config = dict(
    model='masked spectrogram model',
    dataset='strings of digits, spoken by a formant synthesiser in many voices',
    train_examples=39062,
    n_mels=64,
    hop_length=160,
    input='log_mel',
    win_length=512,
    method='simmim',
    mask_ratio=0.5,
    loss='l1',
    arch='vit',
    norm='layernorm',
    norm_position='pre',
    activation='quick_gelu',
    mlp_ratio=4,
    head_dim=64,
    fused_qkv=False,
    bias='all',
    qk_norm=False,
    parallel_block=False,
    inner_norm=False,
    patch_size=[8, 8],
    conv_stem=True,
    layers=8,
    width=128,
    positions='learned',
    init='torch_default',
    residual_init='none',
    optimizer='adamw',
    lr=0.0016,
    beta1=0.85,
    beta2=0.95,
    eps=1e-08,
    ema_decay=0.995,
    steps=15700,
    batch_size=256,
    epochs=102.9,
    lr_schedule='wsd',
    decay_fraction=0.3,
    final_lr_fraction=0,
    warmup_steps=3140,
    weight_decay=0.0,
)
Rows from block 2 of a small masked spectrogram model, named by matrix and row number. Rows with one number belong to one neuron. Each number is 200 + 20 x the weight over its row's rms, rounded and kept within 0 to 999. All counts start at 0.
After each neuron's rows are labels from the 100 clips, of 14848, where the neuron reaches its highest value: "strongest on" is what is common among them. Only what is clearly more common there than usual is listed. The data: strings of digits, spoken by a formant synthesiser in many voices.
# fc1: MLP up (model.blocks.2.mlp.fc1.weight, 512x128), inputs 64-127
# fc2: MLP down (model.blocks.2.mlp.fc2.weight, 128x512, transposed), outputs 64-127

fc1.90,236,224,200,162,184,203,222,192,165,167,232,187,172,193,186,187,202,171,239,152,209,208,207,199,219,212,232,199,209,208,216,203,224,176,211,244,200,170,168,190,225,209,187,190,219,213,170,204,212,194,188,199,193,213,197,207,182,199,179,226,183,207,203,183
fc2.90,226,158,242,216,211,224,199,194,190,219,198,187,211,216,184,208,210,194,212,229,187,224,195,199,225,204,212,237,211,195,180,208,199,192,200,209,179,227,197,193,182,202,202,199,194,220,169,209,167,199,203,145,203,186,181,213,202,213,204,207,180,208,208,220
strongest on: "six"; first digit: six

fc1.240,217,188,193,195,185,191,201,227,179,199,236,215,230,210,186,232,194,161,197,230,217,219,196,209,181,196,233,203,217,201,201,177,227,174,198,193,231,198,182,230,207,200,220,205,212,181,206,199,197,222,207,190,186,237,215,196,183,218,180,187,157,229,215,204
fc2.240,207,218,174,178,236,196,167,192,196,225,184,230,192,234,206,221,212,174,205,185,207,190,202,200,188,211,180,184,171,193,215,206,214,171,183,195,183,232,218,204,191,198,186,189,177,211,235,188,201,190,206,220,190,188,195,262,248,192,216,206,204,193,183,191
strongest on: muffled (low-pass)

fc1.450,256,236,228,211,218,201,200,198,202,194,205,175,158,179,208,184,213,226,187,192,195,195,208,175,210,205,210,211,219,196,196,190,185,204,222,199,198,194,206,162,203,192,211,196,222,200,180,176,172,268,198,224,199,198,191,172,248,188,207,247,156,216,183,192
fc2.450,199,175,212,209,206,188,192,226,218,244,218,193,214,213,187,214,228,141,192,211,208,165,202,225,197,196,211,214,212,203,217,190,199,198,189,182,178,200,186,171,194,187,196,195,197,189,165,212,215,176,230,207,215,191,209,245,194,175,220,194,185,204,219,209
strongest on: voice: high voice; "seven"

fc1.503,182,219,205,194,231,229,196,176,200,173,190,194,218,204,250,187,205,191,218,202,225,216,197,178,216,204,188,193,212,208,199,170,218,171,205,200,209,189,195,232,200,187,168,199,184,215,214,213,174,213,185,198,229,185,193,185,199,241,225,236,220,209,205,171
fc2.503,201,201,197,232,197,184,234,146,179,223,211,229,198,185,178,181,196,205,201,210,161,195,211,229,191,193,218,189,196,195,217,222,200,218,201,196,169,166,161,193,188,220,184,177,233,193,206,211,174,163,219,187,223,217,213,223,180,209,210,210,196,205,199,231
strongest on: muffled (low-pass)

fc1.322,177,188,206,231,216,221,174,239,190,198,199,213,209,217,203,242,177,193,182,215,202,193,204,197,190,192,207,194,204,232,183,190,192,221,244,183,194,171,165,188,184,168,229,203,197,221,202,211,238,217,172,159,182,183,219,247,188,209,175,195,176,234,246,224
fc2.322,212,185,200,220,184,203,184,152,208,205,204,222,186,177,213,173,219,226,200,199,202,204,186,218,206,198,176,199,204,215,240,229,216,182,182,198,178,237,218,201,197,200,175,184,153,162,193,173,188,185,252,272,249,185,213,167,204,209,203,208,214,194,213,183
strongest on: "eight"; first digit: eight; first digit: two

fc1.140,198,169,235,195,227,182,159,231,176,218,177,195,187,219,201,180,162,216,204,240,197,173,164,189,221,199,225,223,212,212,217,230,181,220,207,239,203,214,197,168,216,186,221,168,190,182,182,204,201,217,215,213,217,179,236,183,201,201,180,191,206,213,177,210
fc2.140,204,191,208,240,232,191,201,221,171,212,191,192,183,212,165,209,197,210,193,169,224,208,188,213,195,204,200,218,213,196,214,216,191,171,181,160,197,173,210,202,179,201,239,237,238,155,179,208,200,191,191,175,210,181,202,160,195,199,190,194,215,184,206,210
strongest on: voice: high voice; reverberation; "seven"

fc1.431,212,205,174,190,222,204,237,192,181,184,221,180,216,225,217,203,195,175,194,208,194,194,195,201,221,187,220,247,184,205,254,197,144,210,228,162,202,198,209,233,245,174,224,196,228,187,204,243,154,220,164,212,229,195,217,220,178,210,190,178,186,189,224,178
fc2.431,181,227,190,218,172,200,188,198,195,218,194,171,231,214,188,204,182,185,212,174,230,190,202,194,193,186,196,227,208,201,193,214,215,179,189,208,207,243,185,222,214,195,180,191,167,197,251,206,187,202,234,202,169,186,190,199,189,217,228,204,212,179,180,192
strongest on: "two"; voice: child-like voice; first digit: two

fc1.104,201,181,188,208,162,146,224,226,214,226,201,179,228,239,231,190,224,224,179,199,206,189,179,192,207,186,195,218,198,195,200,194,203,237,222,195,238,196,196,237,182,186,224,230,201,191,222,210,223,199,181,200,193,185,219,185,215,231,192,231,174,179,193,203
fc2.104,198,228,227,203,223,247,171,169,196,184,203,199,238,201,167,220,170,173,215,197,215,200,200,184,202,189,207,205,240,196,224,187,201,198,206,211,152,198,200,164,186,193,179,177,196,204,224,197,212,188,200,205,181,200,212,218,166,190,183,173,196,205,209,246
strongest on: muffled (low-pass); first digit: seven

fc1.139,195,228,201,195,207,184,159,181,210,215,197,161,184,237,226,173,201,163,219,243,199,160,181,214,192,221,228,187,206,212,189,212,201,236,196,205,198,180,225,187,210,166,166,147,194,199,180,198,190,206,201,202,221,194,243,214,189,198,205,223,156,225,214,210
fc2.139,221,212,245,201,224,168,211,202,166,204,214,220,203,212,181,177,187,210,198,180,230,200,200,188,209,208,247,214,205,186,222,225,178,166,177,165,195,183,178,192,179,179,191,220,240,163,193,186,208,194,188,224,205,175,228,185,176,202,180,208,181,201,209,201
strongest on: voice: child-like voice

fc1.428,190,219,259,196,226,178,210,203,189,164,185,184,181,234,204,192,195,162,211,225,179,181,203,216,191,211,220,209,189,194,220,214,194,224,213,219,204,194,224,211,213,201,185,187,187,206,186,185,195,154,220,227,193,224,210,215,182,179,179,211,197,207,202,203
fc2.428,196,208,226,194,153,216,218,215,183,205,209,190,193,192,179,205,230,200,210,179,199,194,207,209,204,217,206,188,220,195,177,198,232,161,179,190,211,211,191,190,222,168,226,197,201,182,174,201,213,194,215,181,222,193,209,216,199,207,222,215,202,213,222,194
strongest on: "three"; voice: child-like voice; first digit: three; last digit: three

fc1.471,171,186,165,215,208,197,199,212,186,208,221,197,204,204,205,219,221,194,218,263,213,234,217,213,221,214,177,192,177,186,206,207,229,207,202,212,207,213,189,177,215,181,210,211,210,223,152,175,170,184,161,225,217,164,189,189,179,183,200,203,233,195,170,168
fc2.471,198,216,223,175,229,180,193,162,221,191,201,200,157,210,193,190,212,208,194,169,161,162,204,182,223,195,200,212,208,201,182,160,188,214,189,188,214,175,210,212,218,194,220,171,235,199,226,244,194,203,225,212,204,195,195,217,166,186,220,163,179,189,193,199
strongest on: voice: child-like voice

fc1.281,246,211,216,222,193,240,190,212,196,214,203,220,170,170,193,189,189,175,188,209,182,176,187,218,236,161,187,236,217,218,214,224,159,171,219,182,219,171,184,175,205,198,199,164,187,205,196,207,207,197,180,208,199,208,167,234,172,202,223,259,185,217,184,189
fc2.281,199,189,176,186,206,216,194,186,217,214,185,215,205,224,218,184,234,234,200,210,209,208,202,180,196,215,206,211,205,201,209,168,233,208,203,204,206,218,212,202,269,219,204,228,197,159,227,213,202,212,230,190,195,171,209,194,213,222,221,164,237,232,201,204
strongest on: voice: high voice; whispered; mains hum

fc1.406,202,197,204,204,212,227,213,205,186,193,214,228,172,225,247,185,207,191,213,183,222,209,208,203,197,198,176,179,186,201,194,214,186,190,216,190,161,185,198,179,224,201,175,149,201,193,202,168,174,117,200,206,206,181,204,219,230,208,208,206,177,199,257,180
fc2.406,232,234,193,161,180,229,212,185,199,221,193,205,219,218,196,205,183,225,204,176,173,209,193,193,185,198,232,177,165,199,206,221,207,217,192,198,242,250,203,234,169,188,186,232,190,203,205,195,236,249,220,169,188,199,195,176,184,201,208,209,208,175,190,221
strongest on: "three"; first digit: three

fc1.365,177,227,193,212,174,199,213,220,206,189,199,197,176,184,231,207,237,200,207,183,221,196,206,164,209,187,176,194,240,234,266,212,195,199,202,181,197,213,211,223,155,203,217,208,171,175,215,225,165,189,184,219,201,229,227,197,225,198,166,219,224,190,169,183
fc2.365,198,199,247,208,203,210,204,200,216,197,214,222,204,213,202,192,174,228,186,240,190,231,194,217,205,217,185,196,180,206,174,185,181,210,196,213,211,191,223,219,221,190,217,183,218,198,202,169,219,207,205,156,196,189,165,183,191,199,189,190,192,180,213,211
strongest on: "two"; voice: deep voice; first digit: two

fc1.208,198,172,180,167,236,212,229,191,204,195,209,164,205,214,208,219,238,227,210,209,195,234,193,211,208,216,205,175,202,223,210,179,199,221,208,242,203,201,226,203,219,179,192,183,217,173,193,200,189,180,175,204,164,178,201,235,206,200,173,191,225,185,185,188
fc2.208,204,177,207,204,218,180,201,199,218,208,168,176,198,211,185,186,194,256,205,200,157,218,181,155,209,203,231,213,229,209,228,249,197,237,189,176,198,216,212,199,224,194,199,195,213,180,163,204,187,198,190,164,180,182,197,180,169,185,218,205,179,195,149,210
strongest on: "three"; first digit: three; last digit: three

fc1.58,202,196,185,203,174,214,212,176,169,212,189,193,193,188,196,186,229,174,203,227,193,198,202,204,239,189,205,180,217,203,193,192,153,190,229,252,204,219,212,225,203,188,226,207,192,186,209,226,206,162,169,192,204,190,207,189,212,236,190,194,184,222,206,218
fc2.58,156,221,218,221,184,204,206,160,205,186,226,191,239,225,182,226,225,190,216,207,203,181,193,198,183,200,183,216,231,204,191,189,239,192,219,194,188,190,154,210,201,215,173,198,206,191,197,174,205,183,211,181,204,188,212,204,171,212,209,193,223,222,188,189
strongest on: voice: child-like voice; "one"; number of digits: 5; first digit: one

fc1.388,214,194,186,179,239,167,213,198,197,207,211,190,223,194,196,198,224,193,202,194,150,195,214,224,227,185,190,180,194,218,202,194,186,220,188,203,164,159,206,179,188,210,213,170,209,193,158,208,186,197,230,215,203,187,199,180,240,219,228,196,219,199,170,184
fc2.388,181,191,217,216,177,229,174,198,199,192,194,214,189,196,199,202,193,193,199,209,223,168,209,149,179,202,224,228,234,199,204,222,171,206,207,203,196,250,216,209,219,217,167,196,201,217,234,201,213,191,152,200,180,197,198,226,191,177,205,197,204,196,213,215
strongest on: thin (high-pass)

fc1.353,218,198,177,178,212,235,163,187,217,207,183,198,197,237,211,162,242,163,241,182,239,164,208,181,189,197,209,169,225,192,192,194,209,212,198,210,197,205,199,203,188,194,190,192,181,212,234,192,191,189,198,179,217,204,219,196,224,199,218,188,197,253,199,194
fc2.353,182,205,220,189,169,204,185,193,179,182,179,165,189,193,188,186,196,213,211,196,189,216,196,204,237,198,223,213,213,193,209,170,190,185,215,191,181,148,181,257,222,216,193,191,217,198,224,191,233,184,161,221,206,189,248,222,191,204,175,187,213,183,212,220
strongest on: "six"; first digit: six

fc1.470,197,227,228,170,211,207,202,167,208,192,196,215,222,217,200,176,199,208,209,187,203,197,191,190,187,216,211,180,167,210,197,228,192,179,203,238,203,193,165,213,194,190,194,166,234,208,182,153,209,180,190,188,191,136,213,198,205,205,190,159,160,211,225,218
fc2.470,189,163,195,233,220,236,211,223,195,209,204,213,171,192,205,211,188,189,184,219,202,190,211,253,194,196,155,189,189,209,224,174,216,211,199,209,168,199,238,217,154,216,192,168,177,164,210,221,206,216,187,155,223,234,199,179,194,196,212,208,209,189,149,209
strongest on: "eight"; voice: child-like voice; last digit: eight

fc1.176,151,214,218,214,204,194,212,198,237,206,204,227,217,229,207,205,219,215,187,221,151,182,183,224,168,197,182,210,202,212,205,237,201,214,207,190,194,207,209,199,182,201,207,183,220,192,204,162,217,167,217,183,196,177,205,228,215,174,180,195,165,215,171,211
fc2.176,211,209,226,205,160,212,208,176,217,194,195,213,167,201,164,191,198,158,202,189,194,195,195,170,221,207,241,173,204,206,206,168,226,174,199,199,179,164,157,194,192,219,174,230,220,198,241,212,167,205,174,204,221,202,235,191,177,207,208,217,255,222,197,213
strongest on: voice: high voice

fc1.338,167,172,165,228,168,188,223,226,204,202,198,198,212,186,187,218,228,214,212,220,226,181,208,223,199,190,217,190,236,218,169,187,174,193,196,236,186,230,217,211,207,179,218,224,220,155,167,206,204,204,195,181,216,208,172,217,227,193,172,182,195,206,201,203
fc2.338,211,178,226,175,211,185,162,208,199,170,204,208,190,217,215,164,192,210,222,184,194,182,199,199,189,208,185,198,211,195,203,227,208,197,189,169,197,157,182,156,195,199,208,159,196,231,193,196,191,206,211,215,206,197,201,195,184,183,223,220,201,176,205,219
strongest on: "three"; first digit: three; last digit: three

fc1.447,212,213,215,175,219,215,205,191,210,192,208,219,233,204,231,208,228,193,194,221,174,194,223,198,246,192,220,156,182,204,212,174,217,181,231,195,205,202,177,224,191,214,196,169,188,195,186,170,211,174,173,224,198,208,209,229,213,211,197,203,218,159,218,154
fc2.447,189,198,192,241,206,173,226,187,188,226,199,215,156,201,163,160,178,202,210,181,219,201,193,186,196,203,208,228,234,199,197,191,193,210,183,207,206,199,185,184,190,167,193,234,205,196,195,228,197,228,213,187,202,198,199,184,183,200,209,202,153,195,177,218
strongest on: muffled (low-pass); first digit: zero; whispered

fc1.354,204,205,170,223,168,189,165,180,226,227,245,206,196,185,226,204,220,227,197,202,184,184,200,230,233,233,203,177,198,209,254,217,191,218,184,189,190,204,211,200,231,201,183,165,200,201,163,189,191,219,198,182,200,229,214,182,221,226,198,200,171,179,174,187
fc2.354,216,185,179,197,183,190,190,267,204,221,210,188,193,186,189,205,215,186,204,203,195,224,203,228,204,201,164,149,240,211,213,209,226,180,208,182,170,223,165,204,227,211,170,210,215,193,188,209,195,164,191,191,213,231,181,172,224,202,210,177,219,188,184,233
strongest on: voice: high voice; rumble

fc1.280,177,198,204,185,184,186,226,179,179,188,234,216,196,202,208,202,204,209,218,202,194,191,216,184,173,188,207,141,226,207,228,227,231,220,173,185,198,162,172,229,190,225,210,183,192,222,164,194,184,212,193,217,190,208,248,217,158,192,216,206,222,208,222,214
fc2.280,193,185,212,191,154,197,164,201,184,236,231,222,203,224,225,211,203,193,186,207,198,229,197,217,223,222,170,225,195,215,156,180,209,202,231,220,190,229,185,228,189,158,181,199,167,173,226,197,190,196,202,189,204,205,202,180,184,219,175,245,197,223,202,200
strongest on: "three"; last digit: six

fc1.341,220,214,208,184,223,229,181,213,206,219,221,183,182,205,192,192,205,225,192,215,191,194,185,193,222,185,243,226,185,199,203,206,184,168,202,182,196,192,227,211,197,226,194,174,215,203,169,189,195,205,167,196,218,202,206,183,202,226,183,192,182,222,178,196
fc2.341,189,181,200,228,189,223,197,197,201,180,195,178,232,205,204,197,206,178,225,193,218,207,188,210,214,204,193,160,177,192,200,225,217,201,193,201,184,202,186,186,184,197,225,188,170,198,238,207,198,209,200,190,178,215,200,233,198,187,219,217,195,193,254,216
strongest on: "seven"; voice: child-like voice; first digit: seven

fc1.135,197,199,196,231,202,193,244,187,171,239,184,183,208,223,167,199,210,191,213,189,204,182,185,193,189,189,200,219,206,208,215,193,190,184,191,228,226,222,167,185,204,190,201,185,224,231,192,211,214,205,188,196,233,200,226,166,205,202,182,189,199,197,194,206
fc2.135,194,189,202,206,174,185,218,197,201,234,217,183,233,187,163,195,165,185,206,243,214,198,194,194,183,198,173,242,229,212,183,182,183,217,225,193,209,206,184,199,233,204,193,190,204,174,198,200,150,200,202,166,207,199,212,194,163,171,161,231,206,220,230,207
strongest on: "eight"; "six"; first digit: eight

fc1.473,176,201,198,217,216,248,243,224,179,198,162,189,194,215,229,222,231,203,201,201,208,182,204,211,175,204,224,202,157,193,213,222,176,217,222,191,205,181,214,224,198,163,175,185,218,215,167,207,157,200,205,195,194,208,162,191,193,236,205,199,194,174,195,184
fc2.473,196,229,223,189,165,239,201,227,224,214,178,195,168,205,211,213,186,187,196,172,205,190,214,178,207,211,208,200,185,200,217,191,193,208,208,196,178,191,237,212,233,197,223,219,171,205,187,241,206,199,214,246,185,255,199,175,220,183,236,169,201,175,224,191
strongest on: voice: high voice; thin (high-pass)

fc1.441,203,182,197,191,194,196,192,201,236,179,194,201,177,201,203,221,164,185,221,237,164,181,191,227,197,193,183,174,222,209,237,193,186,228,222,185,177,176,226,209,224,177,208,173,159,205,181,265,191,210,204,200,214,210,217,168,183,202,203,197,161,201,178,208
fc2.441,204,230,206,196,151,224,223,244,213,227,200,182,203,166,192,221,186,207,206,171,205,207,201,211,185,190,178,162,197,212,202,208,187,177,194,195,204,231,223,201,185,210,169,215,207,201,185,236,197,178,178,213,195,220,176,157,209,209,208,214,206,172,190,213
strongest on: voice: high voice; quiet level; thin (high-pass)

fc1.458,190,219,206,192,206,206,189,180,205,180,210,178,216,202,213,194,179,203,220,154,206,190,197,194,184,194,200,208,201,215,209,205,223,187,219,174,215,168,227,222,183,205,190,194,209,157,194,192,197,192,195,243,188,176,197,207,243,225,200,196,204,208,191,182
fc2.458,221,189,196,173,193,204,189,172,214,210,212,216,201,216,171,202,167,187,204,187,207,217,206,199,194,201,204,194,210,208,209,198,192,214,217,182,214,181,176,208,197,209,182,194,204,216,215,190,195,165,161,202,191,226,152,178,193,194,174,232,187,198,234,208
strongest on: "two"; voice: high voice; first digit: two

fc1.479,199,208,180,231,206,171,211,201,184,198,226,229,189,164,221,186,198,174,212,188,210,210,221,216,199,160,185,188,199,206,208,212,213,182,223,189,212,201,172,192,218,179,207,221,207,188,184,179,169,165,216,191,222,214,167,181,209,223,214,152,199,227,201,223
fc2.479,208,223,190,156,252,244,168,200,194,211,195,214,208,202,199,198,204,206,211,216,169,197,201,187,229,204,199,227,186,197,228,243,201,173,190,174,203,211,193,215,176,226,177,212,193,204,221,215,238,227,212,213,212,200,217,195,196,224,224,207,163,203,210,184
strongest on: "six"; last digit: six; first digit: six

fc1.246,209,197,192,243,199,223,167,218,180,198,204,221,230,214,183,175,219,185,169,171,213,209,219,229,223,200,189,252,195,213,179,200,195,210,197,212,185,152,192,174,220,181,232,208,211,230,194,220,221,198,178,211,203,196,195,232,180,200,176,227,178,202,167,201
fc2.246,214,203,208,190,190,206,219,198,189,209,195,181,211,227,250,210,210,185,192,207,216,222,200,186,208,215,213,208,214,201,197,207,185,231,189,199,196,231,192,239,160,194,192,178,169,204,225,201,165,189,172,211,227,229,204,165,216,213,179,225,212,208,268,186
strongest on: first digit: five

fc1.426,201,227,194,210,198,204,214,201,209,183,185,190,198,214,188,197,210,189,230,201,181,203,202,184,197,217,216,202,203,209,221,185,218,188,238,204,246,247,146,224,215,198,222,183,203,222,220,208,226,208,200,194,192,215,251,223,195,202,191,217,179,189,211,183
fc2.426,175,230,202,233,195,169,218,186,223,251,219,188,219,196,193,201,174,194,203,201,230,193,204,205,196,193,195,166,239,204,208,193,194,213,228,239,178,191,192,176,174,173,172,201,204,174,155,229,180,166,219,194,208,192,199,193,173,191,197,187,196,201,229,194
strongest on: "six"; first digit: six; last digit: six

fc1.134,200,202,218,192,170,185,203,186,169,165,215,167,185,222,218,205,222,179,206,205,198,194,198,183,224,189,218,190,212,201,233,192,201,199,210,229,211,168,169,248,233,200,172,214,208,182,179,182,220,185,210,237,218,221,219,171,221,220,213,179,210,219,227,189
fc2.134,220,172,223,230,150,226,216,199,199,190,203,168,202,176,204,205,203,172,235,227,203,199,199,208,218,200,215,217,219,202,188,167,203,206,222,187,194,188,185,234,186,183,191,205,190,215,193,194,184,151,197,248,203,216,210,183,186,211,193,207,204,249,180,179
strongest on: "three"; voice: low voice; first digit: three

fc1.290,194,219,156,182,205,186,233,214,194,229,206,234,190,215,176,212,200,150,209,219,219,203,184,224,221,198,201,189,203,189,213,183,186,157,189,253,249,220,190,199,234,198,195,202,203,191,180,191,181,164,202,173,186,226,178,192,199,205,196,173,206,218,200,204
fc2.290,179,166,206,181,199,184,174,199,195,210,189,221,197,204,210,201,216,194,185,175,225,201,205,185,184,190,149,200,207,207,184,209,193,205,208,205,214,208,191,243,218,206,205,176,221,188,172,194,166,212,221,170,200,190,145,189,170,215,203,184,179,189,192,203
strongest on: voice: child-like voice; thin (high-pass)

fc1.446,203,206,227,197,200,182,202,180,185,165,215,192,193,157,199,180,214,165,198,214,245,186,193,208,205,190,197,201,238,186,185,206,198,197,186,171,234,199,219,201,206,188,194,178,192,223,213,227,192,222,184,184,192,190,243,183,183,192,205,234,176,214,197,222
fc2.446,227,198,180,190,196,202,187,197,219,215,214,210,191,215,198,172,198,232,202,185,177,227,202,185,214,209,202,185,168,196,204,193,222,225,196,206,181,193,176,176,188,194,183,220,216,188,165,183,194,192,220,212,202,233,187,221,208,206,204,163,217,202,210,198
strongest on: muffled (low-pass)

fc1.45,210,184,192,187,221,204,195,200,199,210,218,229,194,177,202,153,171,193,218,192,227,194,204,201,173,164,190,205,182,195,227,191,180,190,191,242,236,190,222,210,210,207,178,231,220,218,178,194,178,172,203,196,182,204,180,174,222,206,185,224,215,204,233,224
fc2.45,219,212,202,186,185,194,209,219,202,189,188,183,216,235,171,202,238,188,196,221,138,177,201,233,223,201,213,195,208,189,194,193,217,212,192,140,169,182,182,239,188,203,209,186,192,201,230,220,253,200,187,210,204,177,215,218,182,196,191,209,194,221,184,192
strongest on: "eight"; thin (high-pass)

fc1.364,192,186,214,221,215,162,226,193,211,183,177,211,178,185,219,163,191,213,212,182,174,182,223,199,249,245,188,183,184,195,223,245,194,191,202,239,234,194,209,193,209,210,225,180,196,202,201,181,193,186,163,180,218,180,178,229,184,207,212,199,217,220,184,211
fc2.364,222,217,178,203,187,211,213,210,210,234,207,218,206,199,174,205,208,169,188,170,182,175,208,179,169,198,218,221,222,221,181,196,224,209,200,175,172,242,206,207,180,176,198,226,183,183,172,224,200,208,209,214,225,248,200,181,197,210,212,183,200,227,224,194
strongest on: "seven"; number of digits: 5; clipping

fc1.76,187,210,212,211,221,185,192,228,219,202,191,210,221,174,177,211,170,199,185,181,165,179,193,203,195,167,184,170,182,196,203,231,197,205,219,224,223,198,203,189,173,209,201,233,211,228,199,226,185,220,196,220,189,177,190,201,209,186,190,197,207,196,182,200
fc2.76,195,178,189,187,215,214,183,190,225,202,203,175,210,220,226,185,227,184,217,213,219,216,193,184,185,202,206,228,229,200,200,163,203,207,216,206,176,185,194,234,214,165,188,157,209,178,191,163,180,186,162,181,177,235,197,195,200,230,207,221,205,232,211,216
strongest on: "eight"; first digit: eight

fc1.66,229,186,168,202,183,205,219,249,195,214,206,170,192,217,172,199,224,224,221,203,206,188,196,212,196,226,177,215,206,205,180,204,252,192,197,223,237,175,157,196,239,199,172,217,202,194,157,159,199,188,188,220,182,170,225,190,181,213,229,214,194,180,228,220
fc2.66,196,241,212,181,157,249,201,162,209,215,187,192,185,147,223,220,194,185,190,169,186,201,209,201,211,198,204,200,187,199,232,223,168,193,186,198,165,214,224,190,181,196,221,186,208,232,241,230,175,206,225,197,209,218,137,234,226,188,201,193,194,200,179,184
strongest on: voice: child-like voice; "zero"; first digit: zero

fc1.110,199,192,221,207,166,230,171,154,197,212,201,206,201,237,223,215,191,177,196,183,188,199,204,173,196,201,223,211,194,229,233,185,170,196,201,213,169,198,171,257,218,204,207,213,196,159,204,161,222,222,217,201,210,195,233,241,203,189,239,198,161,195,202,198
fc2.110,213,189,199,202,201,193,223,198,189,163,227,198,192,196,186,175,178,244,193,190,215,178,211,216,192,210,166,184,201,196,186,258,208,169,190,208,205,186,213,164,226,211,175,211,196,224,180,229,202,190,194,183,204,213,143,143,188,222,193,189,178,195,185,206
strongest on: "three"; first digit: three; last digit: three

fc1.301,245,197,217,164,214,195,223,218,187,219,217,196,180,190,219,212,203,201,214,190,189,199,195,162,205,240,216,230,180,200,194,198,225,198,209,197,200,194,183,195,178,201,187,208,204,229,175,203,193,201,195,264,211,207,205,217,201,168,212,228,161,227,213,149
fc2.301,175,145,211,228,203,200,226,230,204,184,200,182,184,235,212,180,226,210,210,207,171,189,202,193,209,186,159,186,228,209,216,209,194,228,196,187,215,210,192,168,185,213,225,177,198,159,204,215,204,252,216,184,213,203,185,223,209,187,226,180,182,198,186,212
strongest on: "seven"; first digit: seven

fc1.421,204,238,217,219,208,207,221,179,195,208,202,207,228,216,185,161,191,197,211,233,199,195,187,212,211,176,180,225,180,213,204,221,215,225,211,201,140,212,197,186,192,212,206,185,208,220,195,216,202,212,217,212,186,209,207,251,180,186,196,255,222,245,219,218
fc2.421,186,186,190,165,186,200,212,211,202,193,195,200,169,184,175,208,188,184,205,183,228,194,196,166,238,205,220,175,227,206,195,209,194,219,198,207,193,172,170,198,212,176,200,218,199,212,273,198,216,185,160,182,184,197,204,161,215,208,228,203,189,184,182,203
strongest on: muffled (low-pass)

fc1.123,199,214,192,190,192,167,229,196,189,189,217,219,172,251,234,228,205,179,192,209,188,195,200,183,199,205,220,164,214,218,195,197,166,207,207,213,224,183,192,190,201,214,205,195,194,160,189,238,225,212,205,180,179,207,183,234,205,222,220,171,202,213,181,214
fc2.123,177,199,218,176,210,201,190,247,188,211,194,203,203,227,183,252,198,170,181,220,226,219,201,184,208,203,190,197,205,208,203,193,178,183,228,205,185,229,172,213,184,178,217,187,208,245,200,211,180,199,172,177,171,191,192,216,201,224,193,180,175,187,227,221
strongest on: "eight"

fc1.427,217,182,213,190,215,210,212,145,184,201,219,249,233,206,198,167,214,217,207,188,185,160,183,216,175,169,193,201,213,211,210,233,200,244,183,201,175,180,185,166,180,229,214,211,197,232,186,211,189,202,166,214,188,162,154,238,224,183,212,210,194,197,170,200
fc2.427,195,189,226,183,214,159,139,201,185,217,203,169,195,192,200,223,144,169,220,187,219,193,193,165,232,211,189,202,169,204,187,201,216,189,209,206,181,194,210,220,218,185,141,197,237,209,199,191,200,200,235,184,168,198,176,179,186,217,228,217,185,188,210,206
strongest on: "eight"